config = dict(
    encoder_arch='vit',
    model='image VQ-VAE',
    dataset='dead-leaves pictures: piles of overlapping shapes',
    train_examples=145000,
    image_size=64,
    crop_scale_min=1,
    horizontal_flip=False,
    translate=0.06,
    color_jitter=0.1,
    bottleneck='vq',
    downsampling_factor=8,
    encoder_norm='rmsnorm',
    encoder_norm_position='pre',
    encoder_activation='relu',
    encoder_mlp_ratio=4,
    encoder_head_dim=32,
    encoder_fused_qkv=True,
    encoder_bias='none',
    encoder_qk_norm=True,
    encoder_layer_scale_init=0.1,
    encoder_parallel_block=False,
    encoder_inner_norm=False,
    encoder_patch_size=[8, 8],
    encoder_conv_stem=True,
    encoder_layers=14,
    encoder_width=192,
    encoder_positions='learned',
    loss='l1',
    latent_channels=32,
    decoder_norm='batchnorm',
    decoder_activation='silu',
    decoder_widths=[64, 128, 256, 256],
    decoder_blocks_per_level=2,
    decoder_block='sep',
    decoder_dropout=0.05,
    decoder_attention=False,
    decoder_upsampling='pixel_shuffle',
    codebook_size=512,
    init='torch_default',
    residual_init='scaled_by_depth',
    optimizer='muon',
    muon_scale='match_rms_adamw',
    lr=0.0039,
    momentum=0.85,
    nesterov=True,
    orthogonalizer='newton_schulz_5',
    adamw_lr_other_params=0.00083,
    grad_clip=3.0,
    ema_decay=0.99,
    steps=2800,
    batch_size=64,
    epochs=1.2,
    lr_schedule='wsd_sqrt',
    decay_fraction=0.4,
    final_lr_fraction=0.05,
    warmup_steps=140,
    weight_decay=0.3,
    adamw_weight_decay_other_params=0.05,
)
Rows from block 6 of the encoder of a small image VQ-VAE, named by matrix and row number. Rows with one number belong to one neuron. Each number is 50 + 15 x the weight over its row's rms, rounded and kept within 0 to 99. All counts start at 0. After the name is the row's rms in percent of the matrix's.
Before each neuron's rows are labels from the 100 images, of 14976, where the neuron reaches its highest value: "top examples" is what is common among them. Only what is clearly more common there than usual is listed. The data: dead-leaves pictures: piles of overlapping shapes. In brackets: how many of the 100, against the usual share in percent.
# fc1: MLP up (encoder.blocks.6.mlp.fc1.weight, 768x192), inputs 96-143
# fc2: MLP down (encoder.blocks.6.mlp.fc2.weight, 192x768, transposed), outputs 96-143

top examples: grey (85 vs 14.4)
fc1.461 074:27 54 69 56 63 60 33 47 29 31 78 37 60 62 61 42 84 22 54 78 61 70 32 53 40 50 27 58 30 65 51 68 56 28 43 46 09 41 64 38 22 49 21 69 55 39 67 49
fc2.461 067:72 50 28 55 40 41 36 53 59 71 16 62 39 29 48 65 33 37 37 29 42 20 58 37 63 35 84 55 53 36 45 35 70 48 55 55 62 48 31 37 66 50 77 52 54 58 48 37

top examples: vivid (77 vs 14.3)
fc1.189 093:56 80 39 55 32 02 48 30 42 55 41 47 31 72 41 45 47 60 15 56 43 53 75 39 44 43 48 70 09 54 63 43 45 41 55 55 61 54 46 81 74 71 24 42 69 65 57 67
fc2.189 079:59 40 45 48 60 68 71 58 52 44 47 59 54 34 73 67 27 62 76 49 37 54 53 59 47 35 64 43 64 27 65 43 43 53 27 35 36 38 76 19 39 36 62 61 55 24 53 39

top examples: shaded (83 vs 50.3); pastel (46 vs 14.5); grey (32 vs 14.4)
fc1.9 095:51 43 73 68 35 46 34 54 48 65 42 69 77 45 63 52 51 61 60 52 31 52 29 32 49 67 63 40 54 51 72 60 60 36 57 41 29 51 32 69 47 53 52 27 65 58 55 64
fc2.9 100:83 79 40 63 55 55 61 57 56 35 12 29 46 58 46 41 67 50 38 38 67 46 57 68 55 35 56 66 40 49 53 27 50 52 50 65 60 44 61 63 58 53 24 46 48 33 39 28

top examples: vivid (100 vs 14.3)
fc1.448 127:58 68 38 24 25 69 37 46 48 66 47 41 23 55 65 56 60 22 66 50 43 42 59 41 76 35 41 49 39 70 30 52 59 44 60 59 46 57 50 54 47 67 24 43 56 81 48 46
fc2.448 132:47 30 57 74 95 40 66 35 52 44 54 80 79 38 51 63 42 75 50 44 39 52 33 19 41 70 39 39 38 35 86 54 39 59 50 34 53 38 27 32 44 72 62 44 39 29 54 38

top examples: grey (46 vs 14.4)
fc1.33 133:12 44 63 39 63 30 50 60 54 51 35 37 18 54 66 37 81 49 46 69 65 56 73 45 37 55 42 32 24 48 48 47 57 85 67 40 73 34 37 51 58 45 57 56 58 41 56 42
fc2.33 123:86 26 39 68 55 69 66 44 44 43 81 49 59 46 53 42 34 78 45 53 45 66 25 59 66 43 60 70 66 60 54 61 37 22 41 74 24 48 54 42 72 43 48 40 60 34 57 64

top examples: vivid (88 vs 14.3)
fc1.710 079:16 60 50 54 66 42 53 45 67 37 50 52 66 48 59 22 62 53 25 32 49 37 38 38 42 58 30 61 65 61 35 60 52 53 24 43 81 70 65 21 46 59 22 34 49 40 36 58
fc2.710 073:77 50 42 49 66 56 45 44 31 45 63 48 38 44 54 50 37 53 49 81 54 76 72 65 63 48 54 49 21 35 22 48 34 46 53 42 49 38 58 50 44 53 47 63 26 53 60 58

top examples: grey (36 vs 14.4)
fc1.99 108:50 41 50 63 61 36 61 43 50 69 60 63 41 86 64 43 69 43 51 77 42 29 47 60 26 38 56 42 53 42 60 55 49 65 31 38 71 38 57 51 58 62 34 52 48 62 56 11
fc2.99 113:70 73 52 45 84 67 53 58 71 34 55 48 62 24 53 53 45 48 45 34 42 57 58 48 55 74 56 69 70 66 45 49 23 40 74 65 39 49 57 51 53 38 59 50 47 56 48 81

top examples: grey (33 vs 14.4)
fc1.703 143:47 64 39 48 33 62 62 52 48 65 63 50 62 84 71 40 59 67 51 67 36 29 46 41 80 69 34 58 40 38 38 32 68 53 04 60 48 28 41 69 31 54 63 48 69 40 32 61
fc2.703 138:56 40 32 50 40 63 42 42 63 63 46 50 66 39 15 64 46 48 59 48 53 52 52 53 26 46 43 50 63 67 61 55 23 48 87 32 39 78 81 30 55 55 42 38 27 83 72 42

top examples: grey (75 vs 14.4)
fc1.64 113:42 20 35 59 67 38 32 26 70 52 72 49 50 52 49 18 65 34 34 54 53 88 44 38 49 47 17 59 49 31 58 58 71 44 40 26 74 35 59 50 45 42 79 62 51 58 47 61
fc2.64 108:43 72 45 28 52 70 61 52 29 59 30 25 35 55 55 85 37 42 30 50 29 11 62 75 36 66 81 45 43 70 55 21 42 74 52 65 64 37 46 51 37 39 56 52 32 34 65 40